From a checkpoint of a small image classifier.
Model: 0.878M parameters, 64-pixel images, arch efficientnet, depths [4, 4, 4], widths [32, 56, 96].
Training: adamw at rate 0.0015, 7800 steps, batches of 128, held-out accuracy 100%.
Data: trained on drawn human figures in many poses, 5.1 epochs.
Rows from block 3 of a small image classifier, named by matrix and row number. Rows with one number belong to one channel. Each number is 200 + 20 x the weight over its row's rms, rounded and kept within 0 to 999. All counts start at 0.
After each channel's rows are labels from the 100 images, of 14976, where the channel reaches its highest value: "peak on" is the class under the peak. Only what is clearly more common there than usual is listed. The data: drawn human figures in many poses.
# convs0: expand pointwise conv (model.blocks.3.convs.0.weight, 192x32x1x1), inputs 0-31
# convs1: depthwise 3x3 conv (model.blocks.3.convs.1.weight, 192x1x3x3), a 3x3 kernel
# convs2: project pointwise conv (model.blocks.3.convs.2.weight, 32x192x1x1, transposed), outputs 0-31

convs0.0,260,202,276,202,209,185,196,199,201,175,202,182,179,200,188,180,193,201,205,208,200,202,194,199,204,214,200,199,222,208,211,203
convs1.0,198,210,202,191,145,182,207,204,199
convs2.0,228,201,276,202,229,199,197,217,202,182,201,158,197,185,181,200,198,199,215,197,207,199,206,197,200,199,200,199,229,201,225,176
peak on: head

convs0.101,215,206,215,202,183,197,216,178,200,192,199,170,217,192,175,193,188,192,225,211,141,265,200,197,206,189,200,195,207,214,217,200
convs1.101,188,216,196,176,223,202,179,159,204
convs2.101,235,176,222,205,219,192,206,179,212,201,199,156,200,193,149,180,186,173,216,227,201,225,196,182,173,197,204,194,216,202,206,180
peak on: hand; head

convs0.122,187,198,200,201,200,225,267,232,199,170,197,213,181,196,194,224,183,198,195,221,218,175,229,187,188,191,185,206,209,213,196,230
convs1.122,154,185,205,177,212,219,194,206,210
convs2.122,200,191,192,198,205,204,201,202,201,183,220,187,189,199,191,178,195,136,199,195,248,200,249,181,163,185,199,191,203,190,197,200
peak on: torso

convs0.9,197,199,211,200,235,208,202,194,185,210,196,199,185,240,182,192,200,219,190,199,179,200,150,228,204,220,202,209,236,201,202,147
convs1.9,185,197,181,197,229,196,161,190,178
convs2.9,183,192,176,184,199,205,200,203,200,216,197,200,200,232,167,148,187,200,195,203,196,180,178,199,200,174,248,219,228,229,200,222
peak on: foot

convs0.73,202,200,225,200,147,181,211,196,190,210,155,165,216,171,168,185,202,199,199,205,191,231,196,225,201,197,215,203,233,201,204,198
convs1.73,214,236,203,211,196,182,183,166,187
convs2.73,199,185,202,203,208,221,201,206,201,203,214,154,188,172,193,194,196,169,249,209,242,209,207,182,149,200,200,196,202,199,181,202
peak on: hand

convs0.155,199,214,192,213,190,203,186,173,197,201,185,215,198,229,239,202,266,213,196,202,203,202,207,200,220,189,200,253,199,202,203,177
convs1.155,187,185,193,173,191,177,221,232,218
convs2.155,187,206,197,171,196,210,193,203,200,204,230,200,208,201,188,210,205,193,255,211,199,183,196,166,151,200,171,205,200,213,156,215
peak on: head

convs0.157,183,179,217,203,232,200,204,197,196,206,199,201,189,216,191,202,176,228,203,212,198,199,200,234,200,201,200,218,218,210,239,127
convs1.157,178,203,198,177,216,175,166,188,180
convs2.157,183,142,197,200,236,192,215,201,200,240,189,201,199,225,176,199,176,212,200,241,200,196,183,216,209,198,203,205,228,204,212,174
peak on: foot

convs0.7,200,222,199,208,186,206,199,201,177,186,201,192,136,201,181,200,200,199,200,203,198,200,201,198,213,201,201,198,199,274,222,224
convs1.7,204,223,218,194,238,222,200,225,212
convs2.7,185,202,201,206,199,201,170,219,199,186,200,183,199,200,200,197,200,193,196,195,267,187,225,211,255,200,204,195,207,197,228,164
peak on: leg

convs0.3,199,192,190,200,199,208,207,197,177,175,211,196,183,209,200,202,200,219,178,207,200,201,151,194,208,272,172,196,200,205,194,162
convs1.3,167,209,206,173,217,216,170,207,213
convs2.3,202,167,164,209,198,198,197,178,184,222,169,198,200,200,187,177,186,200,189,168,203,203,194,195,226,183,264,219,218,197,214,200
peak on: head

convs0.152,200,200,200,187,197,201,207,216,183,202,161,199,199,198,180,194,209,228,197,204,200,201,178,208,200,205,196,285,231,200,201,183
convs1.152,201,197,195,208,239,225,215,227,221
convs2.152,203,224,205,194,191,193,186,205,197,203,200,180,199,195,216,203,198,209,170,149,209,205,205,191,200,203,268,236,202,191,236,197
peak on: arm; torso

convs0.116,200,202,199,207,215,202,195,198,177,202,208,200,199,258,202,221,196,216,196,217,159,199,167,232,225,234,190,175,186,200,203,169
convs1.116,186,199,200,148,190,199,178,192,199
convs2.116,203,206,196,174,199,206,204,178,185,197,200,197,198,216,183,126,189,197,199,229,175,189,201,194,197,205,188,208,199,256,192,204
peak on: leg

convs0.136,199,196,200,210,203,186,197,200,196,202,237,200,186,214,162,191,185,200,201,203,178,189,145,205,238,202,194,155,209,208,199,161
convs1.136,202,171,179,200,169,179,196,175,184
convs2.136,200,256,196,167,163,205,201,195,208,199,201,192,205,195,203,174,177,196,199,213,200,200,218,182,202,200,224,263,200,221,200,204
peak on: head

convs0.30,175,210,235,197,229,201,200,190,177,222,199,200,181,225,180,171,177,210,204,198,188,207,161,230,200,204,199,213,217,206,222,151
convs1.30,195,204,181,195,219,194,157,190,172
convs2.30,185,200,184,186,195,200,200,212,200,215,200,200,201,227,161,172,171,200,201,202,197,179,163,199,201,197,215,238,260,225,210,211
peak on: foot

convs0.163,230,196,280,207,183,180,191,198,198,198,199,188,200,204,174,194,168,205,185,181,230,213,175,209,207,206,218,200,200,208,200,198
convs1.163,192,171,170,198,182,226,209,226,204
convs2.163,237,193,198,219,245,202,199,174,229,211,231,170,202,194,182,190,197,184,232,233,200,210,204,183,162,205,194,201,222,209,193,192
peak on: head

convs0.104,195,191,193,197,163,200,198,189,136,254,183,198,208,192,195,200,218,183,229,191,174,192,194,224,206,200,183,201,198,186,213,201
convs1.104,193,214,231,173,177,224,208,188,180
convs2.104,203,148,200,182,203,202,199,159,190,241,208,195,216,199,179,199,194,174,182,194,234,195,199,197,205,164,226,196,233,197,191,211
peak on: foot

convs0.14,191,193,196,200,189,194,205,208,196,203,184,197,190,241,199,198,191,227,193,210,193,218,157,208,261,228,218,212,200,240,225,194
convs1.14,171,182,181,203,232,199,175,199,178
convs2.14,192,200,167,169,200,209,208,195,200,223,198,201,199,253,197,154,190,198,202,215,191,165,155,186,199,191,208,219,207,211,199,222
peak on: head; foot

convs0.98,201,175,188,205,182,186,200,198,200,194,211,199,199,201,193,172,187,200,197,246,193,202,164,200,232,200,200,124,208,204,205,200
convs1.98,167,215,177,199,238,210,202,208,211
convs2.98,202,176,178,208,205,200,200,214,194,196,221,200,205,208,200,207,205,177,219,162,204,198,191,198,212,166,206,123,199,167,198,200
peak on: leg

convs0.182,230,186,202,225,157,175,197,164,194,202,167,181,198,202,186,143,199,195,200,199,201,233,201,203,208,199,224,201,211,202,224,198
convs1.182,218,208,211,181,207,214,183,161,174
convs2.182,229,196,221,204,221,208,200,198,225,200,219,166,200,200,165,176,182,198,213,242,231,205,200,192,148,204,200,198,207,227,186,203
peak on: head

convs0.145,184,201,199,179,215,200,157,199,197,213,209,200,183,201,200,206,195,200,189,287,210,210,197,182,169,199,206,213,198,199,202,197
convs1.145,178,215,166,175,226,182,201,207,211
convs2.145,191,203,179,178,197,203,186,190,196,273,196,203,208,201,196,181,181,181,183,213,192,201,192,187,177,155,197,207,200,202,199,240
peak on: arm; leg

convs0.187,193,197,199,195,176,159,193,183,191,200,198,185,152,203,196,198,177,219,197,216,206,218,180,200,237,262,201,199,183,201,200,198
convs1.187,182,228,206,171,206,231,220,187,200
convs2.187,205,186,200,219,198,202,199,207,196,203,184,160,238,179,195,191,175,190,192,200,241,241,197,199,202,200,263,193,208,188,202,196
peak on: head

convs0.59,200,198,207,203,176,200,206,238,211,186,199,187,214,192,197,200,147,221,193,224,202,250,195,207,235,232,200,198,203,234,192,203
convs1.59,227,205,217,172,193,188,188,229,176
convs2.59,151,200,206,168,187,198,199,184,172,195,196,215,205,203,200,199,221,175,204,198,177,174,192,174,230,149,202,198,206,166,199,213
peak on: arm

convs0.106,185,212,241,196,230,200,197,195,196,206,200,199,189,221,177,181,197,221,204,198,182,202,157,225,199,223,200,215,220,203,217,140
convs1.106,191,200,184,189,220,201,162,189,166
convs2.106,185,200,191,193,198,200,200,201,200,233,200,200,215,216,168,158,180,201,200,200,197,192,163,201,200,193,213,228,259,234,218,215
peak on: foot

convs0.33,198,204,209,192,198,214,190,203,216,161,230,195,197,189,201,201,193,194,204,186,229,204,201,140,193,197,193,164,196,188,149,225
convs1.33,190,188,184,195,249,200,175,210,200
convs2.33,199,193,203,213,202,195,196,214,183,203,218,200,197,170,216,205,214,182,228,175,237,224,238,207,196,193,194,187,169,185,232,149
peak on: torso

convs0.178,209,207,218,196,234,231,203,199,186,186,205,191,196,198,200,205,200,193,202,204,194,107,200,187,200,187,186,201,201,217,205,195
convs1.178,178,164,184,196,214,222,215,216,179
convs2.178,202,203,203,181,176,202,200,209,197,207,198,193,218,188,196,200,200,185,276,209,199,200,200,161,142,187,202,203,201,202,205,199
peak on: head

convs0.151,200,213,200,192,109,197,204,199,200,188,178,180,189,201,201,194,157,200,193,207,198,200,194,189,204,206,202,200,201,230,203,193
convs1.151,210,182,209,218,149,200,189,208,203
convs2.151,230,227,185,170,192,209,185,188,203,200,198,178,203,161,180,199,158,183,182,200,203,200,214,162,172,195,200,199,203,225,196,239
peak on: head

convs0.143,255,196,277,207,187,195,192,208,200,202,197,203,208,198,176,190,198,200,187,199,240,206,194,225,199,199,212,204,200,200,203,199
convs1.143,178,162,172,209,199,211,209,224,206
convs2.143,210,199,202,194,234,200,191,181,230,207,215,161,198,192,180,197,199,197,246,242,196,204,198,170,162,211,179,206,229,199,200,185
peak on: head

convs0.21,191,204,193,191,192,203,203,193,192,201,213,203,197,206,226,223,131,206,190,228,200,257,209,172,211,197,199,200,180,218,184,195
convs1.21,156,202,195,173,221,204,183,211,204
convs2.21,201,160,199,197,229,188,202,160,215,232,224,240,204,201,200,201,172,190,205,241,212,213,201,202,176,162,195,192,191,198,190,202
peak on: leg

convs0.125,205,205,206,196,198,206,204,200,194,201,198,197,199,167,193,201,223,232,204,195,193,199,203,200,200,203,182,245,285,198,201,185
convs1.125,214,205,197,211,235,230,196,223,224
convs2.125,201,195,220,182,197,255,171,233,199,200,208,186,202,144,194,200,197,206,200,200,200,201,199,198,228,210,232,230,227,207,203,189
peak on: torso; arm

convs0.188,210,213,195,201,190,186,185,197,204,155,225,196,188,222,226,174,165,200,194,191,206,234,170,164,203,215,200,155,182,194,201,193
convs1.188,221,175,212,222,163,189,213,188,192
convs2.188,204,200,191,194,207,200,204,182,210,202,196,171,202,199,174,130,192,158,205,213,212,195,203,183,185,162,232,212,216,214,201,200
peak on: leg

convs0.93,168,214,203,185,196,217,196,132,172,193,198,205,192,206,214,209,174,204,191,242,184,235,201,178,200,185,214,205,186,206,204,205
convs1.93,175,199,225,157,185,205,191,187,200
convs2.93,153,205,200,183,207,200,227,149,189,206,190,198,208,206,200,199,180,198,199,215,180,259,186,169,200,186,192,218,210,193,195,198
peak on: torso

convs0.55,226,210,221,194,198,197,199,197,199,206,190,167,200,153,173,193,225,200,201,186,199,199,206,207,205,207,197,212,277,195,215,202
convs1.55,197,199,197,199,258,201,194,212,205
convs2.55,175,194,198,193,203,268,201,208,200,189,203,191,201,196,185,204,211,199,218,210,188,142,198,186,201,193,223,208,243,214,201,200
peak on: leg

convs0.89,188,202,198,200,139,175,198,165,214,200,198,201,186,207,205,127,202,207,209,201,199,207,199,202,217,208,222,217,207,201,199,200
convs1.89,208,194,199,223,208,175,159,206,223
convs2.89,191,202,200,166,192,239,181,178,211,186,223,201,192,199,198,201,197,216,212,210,218,204,210,187,179,210,197,217,207,221,125,195
peak on: leg

convs0.11,208,199,270,204,236,194,186,205,205,200,202,204,205,161,201,231,203,203,207,162,199,205,205,233,180,208,194,214,198,183,205,204
convs1.11,167,176,182,188,219,196,189,189,170
convs2.11,216,200,243,202,197,166,195,200,213,235,180,196,200,159,201,244,204,208,207,201,216,214,228,233,178,197,201,212,192,198,226,183
peak on: leg

convs0.172,204,202,187,202,142,198,201,195,188,222,194,195,201,186,196,193,221,200,197,228,127,202,197,197,225,197,200,208,211,218,217,212
convs1.172,214,216,183,203,174,195,162,200,226
convs2.172,209,194,181,195,199,201,219,199,198,226,193,156,200,164,174,224,176,180,234,224,230,216,231,167,179,202,187,203,204,198,205,188
peak on: leg

convs0.95,200,189,207,192,205,185,211,186,177,195,228,175,190,204,197,213,178,241,217,241,194,199,189,196,185,250,158,194,195,229,194,200
convs1.95,160,203,218,169,206,217,195,220,193
convs2.95,222,179,208,206,209,200,200,166,198,206,184,157,233,200,175,178,169,200,194,206,193,218,185,182,196,201,260,207,223,196,199,198
peak on: head

convs0.90,212,200,218,196,201,203,208,200,203,204,168,179,204,162,141,200,207,200,203,193,195,198,202,213,205,200,197,215,272,195,199,202
convs1.90,188,189,197,195,219,237,196,211,238
convs2.90,181,144,201,199,209,249,231,212,203,172,201,194,202,197,176,197,201,200,223,215,181,206,196,195,214,200,215,202,244,218,200,179
peak on: hand

convs0.10,205,219,210,198,187,199,200,229,195,199,196,202,202,202,151,195,195,208,190,201,175,187,197,200,200,199,237,205,208,208,279,206
convs1.10,177,180,189,209,232,202,170,216,184
convs2.10,200,202,179,198,201,221,201,203,207,196,225,202,208,203,199,209,232,201,230,197,200,141,198,185,177,200,200,200,200,195,269,198
peak on: leg

convs0.105,217,191,202,233,187,182,195,190,196,200,200,198,203,193,197,177,146,198,179,181,214,261,195,201,234,200,230,182,202,198,192,203
convs1.105,176,166,190,219,229,221,199,197,190
convs2.105,219,199,196,202,246,216,224,189,215,180,220,184,202,203,188,201,188,191,235,242,190,199,188,177,151,215,182,196,211,214,178,194
peak on: head

convs0.45,203,196,237,200,191,202,203,203,203,125,216,193,178,191,180,204,166,199,216,203,202,220,201,184,193,201,194,163,200,228,203,209
convs1.45,189,198,172,223,208,170,217,217,175
convs2.45,200,214,217,194,230,196,175,173,199,214,211,201,180,194,193,167,197,126,205,202,218,203,210,194,197,157,207,198,194,189,209,206
peak on: head; torso

convs0.115,206,201,193,212,145,198,195,186,198,203,173,196,199,201,201,191,200,213,198,198,200,244,201,202,275,194,210,214,201,221,196,201
convs1.115,193,157,219,211,213,182,198,217,179
convs2.115,190,201,187,154,197,221,199,135,199,199,200,200,200,196,193,195,199,193,222,212,188,199,200,149,184,185,189,210,208,199,164,210
peak on: leg

convs0.120,227,200,218,224,145,183,200,182,205,196,198,180,201,200,174,163,183,198,194,211,218,254,202,201,210,200,205,198,202,233,211,201
convs1.120,204,161,163,188,204,209,211,216,210
convs2.120,232,207,228,202,239,198,206,179,223,200,224,157,200,202,179,185,160,200,202,227,201,219,206,181,186,214,195,200,221,230,200,175
peak on: head

convs0.1,211,194,227,224,169,178,211,190,185,204,154,190,208,196,155,166,187,196,207,201,201,215,199,221,237,198,235,201,218,201,203,200
convs1.1,208,234,224,189,201,184,185,169,186
convs2.1,215,200,237,201,200,209,199,200,200,203,214,153,200,167,186,198,187,167,204,231,236,205,209,202,152,201,184,194,200,210,168,205
peak on: head

convs0.133,198,200,200,187,186,200,201,201,196,199,191,200,200,190,200,195,215,230,199,205,200,200,188,200,201,203,198,279,259,200,190,167
convs1.133,190,198,195,203,252,219,185,213,205
convs2.133,201,202,220,195,195,222,155,242,197,200,206,198,204,144,209,206,199,219,191,187,204,227,217,195,197,203,239,233,197,185,210,186
peak on: arm; leg

convs0.42,249,189,199,209,168,160,195,158,178,200,200,172,207,194,165,200,201,190,207,171,200,233,195,211,210,206,208,193,203,195,225,206
convs1.42,212,166,163,187,205,211,188,214,216
convs2.42,210,199,202,210,211,202,201,204,226,192,227,156,186,196,192,201,197,216,201,228,194,209,201,199,202,247,161,197,215,243,194,160
peak on: head